A small image captioner, trained from scratch: decoder width 320, batches of 128.
Rows from block 2 of the image encoder of a small image captioner, named by matrix and row number. Rows with one number belong to one neuron. Each number is 50 + 12 x the weight over its row's rms, rounded and kept within 0 to 99. All counts start at 0.
After each neuron's rows are labels from the 100 images, of 14976, where the neuron reaches its largest size: "strongest on" is what is common among them; "colour at peak" is the nearest of a few named colours to the mean colour under the peak. Only what is clearly more common there than usual is listed. The data: scattered letters and digits in many colours.
# gate: MLP gate (encoder.blocks.2.mlp.gate.weight, 480x160), inputs 54-107
# fc1: MLP up (encoder.blocks.2.mlp.fc1.weight, 480x160), inputs 54-107
# fc2: MLP down (encoder.blocks.2.mlp.fc2.weight, 160x480, transposed), outputs 54-107

gate.354:77 62 53 46 52 51 56 51 55 17 41 57 59 64 50 44 48 28 34 62 32 58 67 30 61 27 49 36 50 52 44 50 75 62 73 55 44 59 69 43 52 64 56 46 60 51 78 40 33 65 68 41 43 50
fc1.354:56 50 52 43 58 48 74 37 52 35 29 37 53 44 55 55 38 28 46 52 46 62 56 66 73 62 57 62 38 47 80 43 55 46 51 63 64 47 61 56 59 41 42 55 59 54 61 35 38 43 69 34 41 55
fc2.354:37 42 51 56 41 48 53 65 67 57 50 45 57 43 40 55 36 60 56 43 51 46 28 49 46 84 50 35 51 46 78 47 56 49 51 48 46 47 18 57 41 46 55 36 52 75 51 51 60 48 40 73 64 58
strongest on: white; pink; orange
colour at peak: brown

gate.61:31 24 61 35 35 57 40 45 72 49 58 54 33 60 46 41 51 39 53 63 49 47 42 51 47 43 49 60 59 40 52 47 48 58 45 69 52 36 48 70 64 45 43 46 46 48 50 56 64 49 48 33 26 67
fc1.61:53 46 52 53 33 56 52 43 68 22 59 50 62 37 56 38 54 50 28 38 46 61 51 41 25 38 64 46 59 49 54 47 45 38 36 46 49 29 44 38 53 55 58 50 58 47 58 67 51 50 63 44 36 57
fc2.61:72 56 57 32 64 27 49 42 44 42 56 40 48 30 54 42 56 55 70 71 38 68 38 80 57 56 52 54 61 58 46 30 37 35 52 40 50 50 49 52 54 49 54 36 57 49 48 53 62 52 53 60 70 45
strongest on: teal; green
colour at peak: green

gate.233:49 49 55 44 35 39 49 37 37 30 39 55 41 53 59 19 58 39 54 65 46 45 33 49 25 69 48 61 42 58 49 49 64 36 55 45 46 42 45 57 54 49 52 49 27 36 41 67 66 41 38 49 28 49
fc1.233:32 26 61 47 74 68 47 33 42 59 50 56 45 30 58 48 42 50 41 62 48 41 44 33 54 47 66 30 39 57 63 45 68 52 46 55 54 50 59 66 45 41 37 48 22 56 49 67 25 57 46 57 49 40
fc2.233:50 70 50 28 33 48 48 49 39 52 68 79 50 51 54 47 53 50 38 63 43 48 33 44 59 64 31 44 65 69 48 53 55 48 61 34 56 49 65 48 31 46 59 75 41 48 52 56 59 36 56 54 52 42
strongest on: teal
colour at peak: grey; cyan

gate.38:44 64 57 40 40 59 59 40 36 42 67 58 66 40 49 43 71 44 43 51 54 51 41 51 57 41 68 43 54 51 56 49 60 49 54 49 38 47 45 50 22 33 62 40 48 50 48 66 69 35 47 53 64 47
fc1.38:55 48 57 33 49 55 51 61 53 31 42 49 52 50 54 46 69 29 60 41 67 35 51 66 40 46 64 34 45 48 45 60 43 50 56 46 45 32 65 39 39 44 52 46 42 45 56 63 75 30 56 53 61 47
fc2.38:76 45 41 48 45 47 59 65 52 73 42 45 43 39 44 49 23 60 47 54 59 51 44 56 51 55 45 35 47 30 60 35 62 54 55 29 66 54 36 57 65 50 50 46 39 67 48 46 44 72 32 44 58 63
strongest on: white
colour at peak: brown

gate.254:46 47 56 57 61 58 35 47 36 72 46 40 38 48 44 33 49 46 35 39 56 29 47 52 65 63 65 22 69 71 69 66 62 50 57 60 44 58 50 66 68 39 47 46 23 73 70 61 57 57 44 34 49 42
fc1.254:41 55 45 40 52 59 37 46 53 76 49 25 56 72 41 49 50 57 59 51 57 53 45 67 61 60 36 56 46 24 45 54 55 40 50 42 56 55 43 74 70 41 52 52 63 48 43 35 39 57 36 49 40 61
fc2.254:48 35 50 68 54 54 76 56 64 59 65 44 43 35 52 44 31 39 57 63 43 60 56 16 53 74 48 72 56 58 45 57 48 66 60 39 56 58 56 56 51 35 36 54 42 43 53 49 34 43 48 39 25 46
strongest on: blue; black
colour at peak: grey

gate.357:33 54 42 63 36 62 40 20 51 55 64 45 44 43 78 40 30 66 48 58 55 30 48 36 64 61 40 42 53 50 58 46 61 60 44 39 44 60 46 31 53 61 50 39 42 63 51 63 59 73 43 48 31 31
fc1.357:34 67 33 62 50 43 65 45 46 67 54 59 52 49 65 59 32 56 42 67 39 31 42 26 69 48 32 35 48 56 60 41 60 40 52 43 59 44 36 59 36 42 63 38 20 58 39 65 48 58 26 54 57 63
fc2.357:64 34 50 65 65 60 52 42 53 44 39 49 49 58 36 59 75 21 60 57 57 48 66 38 51 46 54 42 57 30 72 50 55 46 46 68 40 49 52 55 66 41 55 45 51 41 43 41 60 55 52 30 51 64
strongest on: teal
colour at peak: green

gate.68:54 72 48 36 46 56 42 64 52 53 38 57 60 47 76 46 27 79 60 59 40 57 50 78 31 35 52 55 58 52 52 62 47 49 38 37 56 37 59 24 27 62 66 68 55 40 56 40 41 31 43 67 37 42
fc1.68:42 32 50 39 46 44 36 54 67 25 62 42 61 53 48 44 38 66 58 54 49 66 43 58 33 60 48 44 66 22 52 63 31 63 41 27 68 54 60 11 43 66 56 45 80 43 48 46 53 42 44 42 32 30
fc2.68:73 60 52 56 49 46 46 41 55 53 43 47 52 63 54 50 43 33 47 57 47 54 61 35 50 52 41 21 50 49 65 55 47 47 38 50 75 63 63 28 57 45 39 65 52 45 64 68 40 65 45 49 59 57
strongest on: blue; purple
colour at peak: pink; grey

gate.71:37 33 51 36 41 52 35 54 54 37 56 62 67 36 57 62 64 65 50 52 46 85 59 57 39 51 44 46 46 51 35 46 65 39 51 35 34 51 56 50 33 44 58 26 28 37 55 39 37 40 61 46 51 52
fc1.71:83 58 32 56 47 49 51 54 44 67 62 54 51 69 61 30 49 29 55 34 42 48 39 65 45 38 52 39 57 69 38 67 60 38 57 45 53 50 34 39 57 46 53 54 59 54 46 46 26 47 53 48 61 53
fc2.71:58 61 50 55 43 74 51 59 50 60 76 57 50 36 63 55 66 36 58 41 41 41 33 68 44 47 56 66 58 47 28 57 49 46 50 52 48 35 33 49 65 58 65 53 52 34 57 47 25 46 49 42 30 42
strongest on: teal; white; yellow
colour at peak: green

gate.212:62 30 46 57 63 41 55 37 55 47 66 39 45 53 35 58 59 37 48 21 45 49 55 30 36 67 66 45 72 48 61 41 39 72 35 57 48 54 54 24 55 42 60 35 52 52 75 36 50 42 59 35 67 69
fc1.212:55 81 28 59 48 50 54 63 54 60 39 43 64 52 46 51 55 34 45 51 58 61 54 66 67 30 48 50 50 78 49 39 45 51 66 63 48 33 39 48 47 49 64 52 66 34 38 42 54 62 52 70 57 64
fc2.212:67 46 51 52 49 55 54 54 64 44 65 71 48 54 40 53 56 51 44 27 45 41 47 31 54 39 53 49 53 24 63 39 32 57 48 32 68 51 73 48 44 48 61 57 60 44 50 70 64 52 63 50 53 37
strongest on: white; pink; yellow
colour at peak: brown

gate.82:42 77 42 43 61 49 58 46 33 47 52 58 68 61 45 53 43 54 52 35 44 44 51 43 76 53 47 50 50 73 58 36 55 64 64 62 77 66 53 47 36 51 51 57 64 44 48 50 40 89 40 36 56 59
fc1.82:68 28 61 42 52 45 47 50 76 58 50 39 57 44 48 54 55 60 57 64 62 64 54 58 34 51 68 57 46 27 43 58 42 60 44 41 38 29 52 67 52 45 51 45 22 41 42 49 49 13 76 59 54 62
fc2.82:36 59 52 56 36 75 46 52 68 78 63 50 50 65 51 49 31 52 51 54 53 69 46 45 50 28 50 66 44 44 35 31 40 45 30 52 55 48 44 56 50 61 54 44 59 53 43 42 36 41 40 58 59 62
strongest on: red; orange
colour at peak: brown

gate.53:48 60 49 46 44 26 59 30 66 43 58 57 64 31 69 40 28 44 53 66 55 56 46 67 54 48 69 63 28 61 61 67 52 38 43 48 43 52 58 56 52 65 45 59 41 18 48 36 53 49 51 60 23 47
fc1.53:62 39 39 44 63 60 39 42 66 38 60 51 48 42 59 49 48 66 89 51 52 34 56 56 45 47 60 71 35 69 52 57 51 55 27 24 43 28 60 41 41 43 41 27 54 64 67 40 39 49 72 70 56 47
fc2.53:55 58 39 77 42 35 64 49 37 55 69 58 42 38 51 54 53 58 52 64 52 38 75 68 57 69 33 61 44 54 60 57 53 79 48 53 56 48 31 48 62 62 59 82 38 34 47 72 52 48 51 37 61 47
strongest on: blue; purple; black
colour at peak: grey

gate.252:44 82 35 37 49 66 52 47 28 74 37 63 39 48 73 54 37 47 46 52 61 38 33 42 36 51 56 54 47 44 40 34 49 51 56 55 77 29 53 50 53 56 60 70 29 56 43 48 45 39 37 62 45 46
fc1.252:44 61 32 44 66 75 53 66 53 65 48 49 48 52 50 54 42 53 34 48 58 43 36 64 37 47 61 63 59 42 43 42 30 52 51 60 48 31 58 55 55 52 56 61 41 39 42 43 24 53 55 65 31 44
fc2.252:65 42 53 64 51 43 44 47 45 38 46 39 54 39 58 53 53 71 57 71 55 54 76 70 59 36 61 37 57 76 44 71 68 44 46 47 51 64 39 47 42 55 52 33 49 53 56 47 35 58 56 44 58 52
strongest on: blue; brown
colour at peak: pink; grey

gate.123:43 45 58 55 52 45 55 43 50 69 51 41 51 34 55 54 24 49 37 65 67 42 49 55 67 48 46 47 64 72 53 40 45 63 46 52 49 47 62 63 47 51 46 64 46 69 53 78 73 46 49 37 49 53
fc1.123:51 49 52 37 46 55 48 61 65 73 48 31 70 55 38 47 48 47 50 42 56 54 54 55 28 57 77 54 50 22 72 78 54 52 43 47 50 58 49 53 57 31 54 73 44 59 35 51 28 43 79 53 34 30
fc2.123:58 44 56 30 59 47 60 63 54 58 46 41 48 61 47 61 50 37 42 51 36 45 59 40 34 61 49 48 43 55 69 53 47 70 54 42 62 59 51 52 45 58 35 81 44 44 66 65 33 61 47 77 47 28
strongest on: blue; purple; black; count: six
colour at peak: white

gate.144:49 43 54 39 34 59 54 64 39 43 54 56 60 42 68 49 46 60 51 36 50 60 37 64 54 44 42 60 51 35 32 41 57 70 39 24 44 55 66 40 24 47 68 55 38 48 50 52 58 33 46 42 34 34
fc1.144:56 49 54 60 50 41 53 65 35 53 56 52 53 46 31 56 62 25 40 32 40 29 55 48 66 46 31 53 42 71 57 39 52 43 64 51 52 51 45 82 70 44 45 42 54 55 42 55 53 48 41 69 57 55
fc2.144:37 48 51 41 58 62 45 62 61 31 50 43 62 53 65 46 48 73 45 71 46 59 51 66 48 52 50 46 58 56 36 79 40 29 44 49 47 54 40 45 42 69 47 36 55 57 45 44 62 36 53 29 45 54
strongest on: blue; black; brown
colour at peak: grey

gate.154:61 56 61 48 48 44 38 75 23 37 39 52 64 37 38 40 75 43 46 34 33 64 50 58 48 44 42 37 62 47 34 61 70 54 77 59 31 41 49 41 55 36 50 45 58 55 40 42 60 50 56 42 71 50
fc1.154:52 69 52 41 58 49 39 24 56 62 65 47 35 53 60 70 29 49 56 57 56 30 54 58 64 26 57 50 35 66 65 47 45 37 50 37 41 45 31 57 51 45 48 31 64 46 58 35 46 85 39 51 37 52
fc2.154:54 39 50 21 48 52 58 41 54 41 34 54 47 47 37 56 79 54 36 28 48 58 34 47 49 58 66 51 51 46 51 47 21 47 53 43 40 53 78 54 45 45 47 61 48 61 59 49 39 41 59 33 66 52
strongest on: red
colour at peak: brown

gate.94:40 53 63 58 47 49 56 73 60 29 50 49 37 73 57 46 64 71 51 55 59 46 62 55 34 46 69 43 56 57 58 63 47 27 57 43 70 32 57 49 46 26 51 44 55 44 61 44 69 51 48 59 49 69
fc1.94:64 68 50 57 45 34 54 39 60 54 55 52 65 50 38 58 24 54 29 67 41 53 47 51 50 55 34 40 36 28 46 33 53 42 40 64 27 56 37 58 50 61 50 48 65 15 43 40 45 50 53 62 45 66
fc2.94:62 48 50 39 73 45 42 44 52 52 68 43 50 48 60 50 30 64 72 59 46 63 54 43 48 65 35 80 58 56 39 55 13 55 52 47 76 47 58 56 31 39 58 70 45 71 55 37 61 57 46 34 44 41
strongest on: blue; purple; brown; black
colour at peak: pink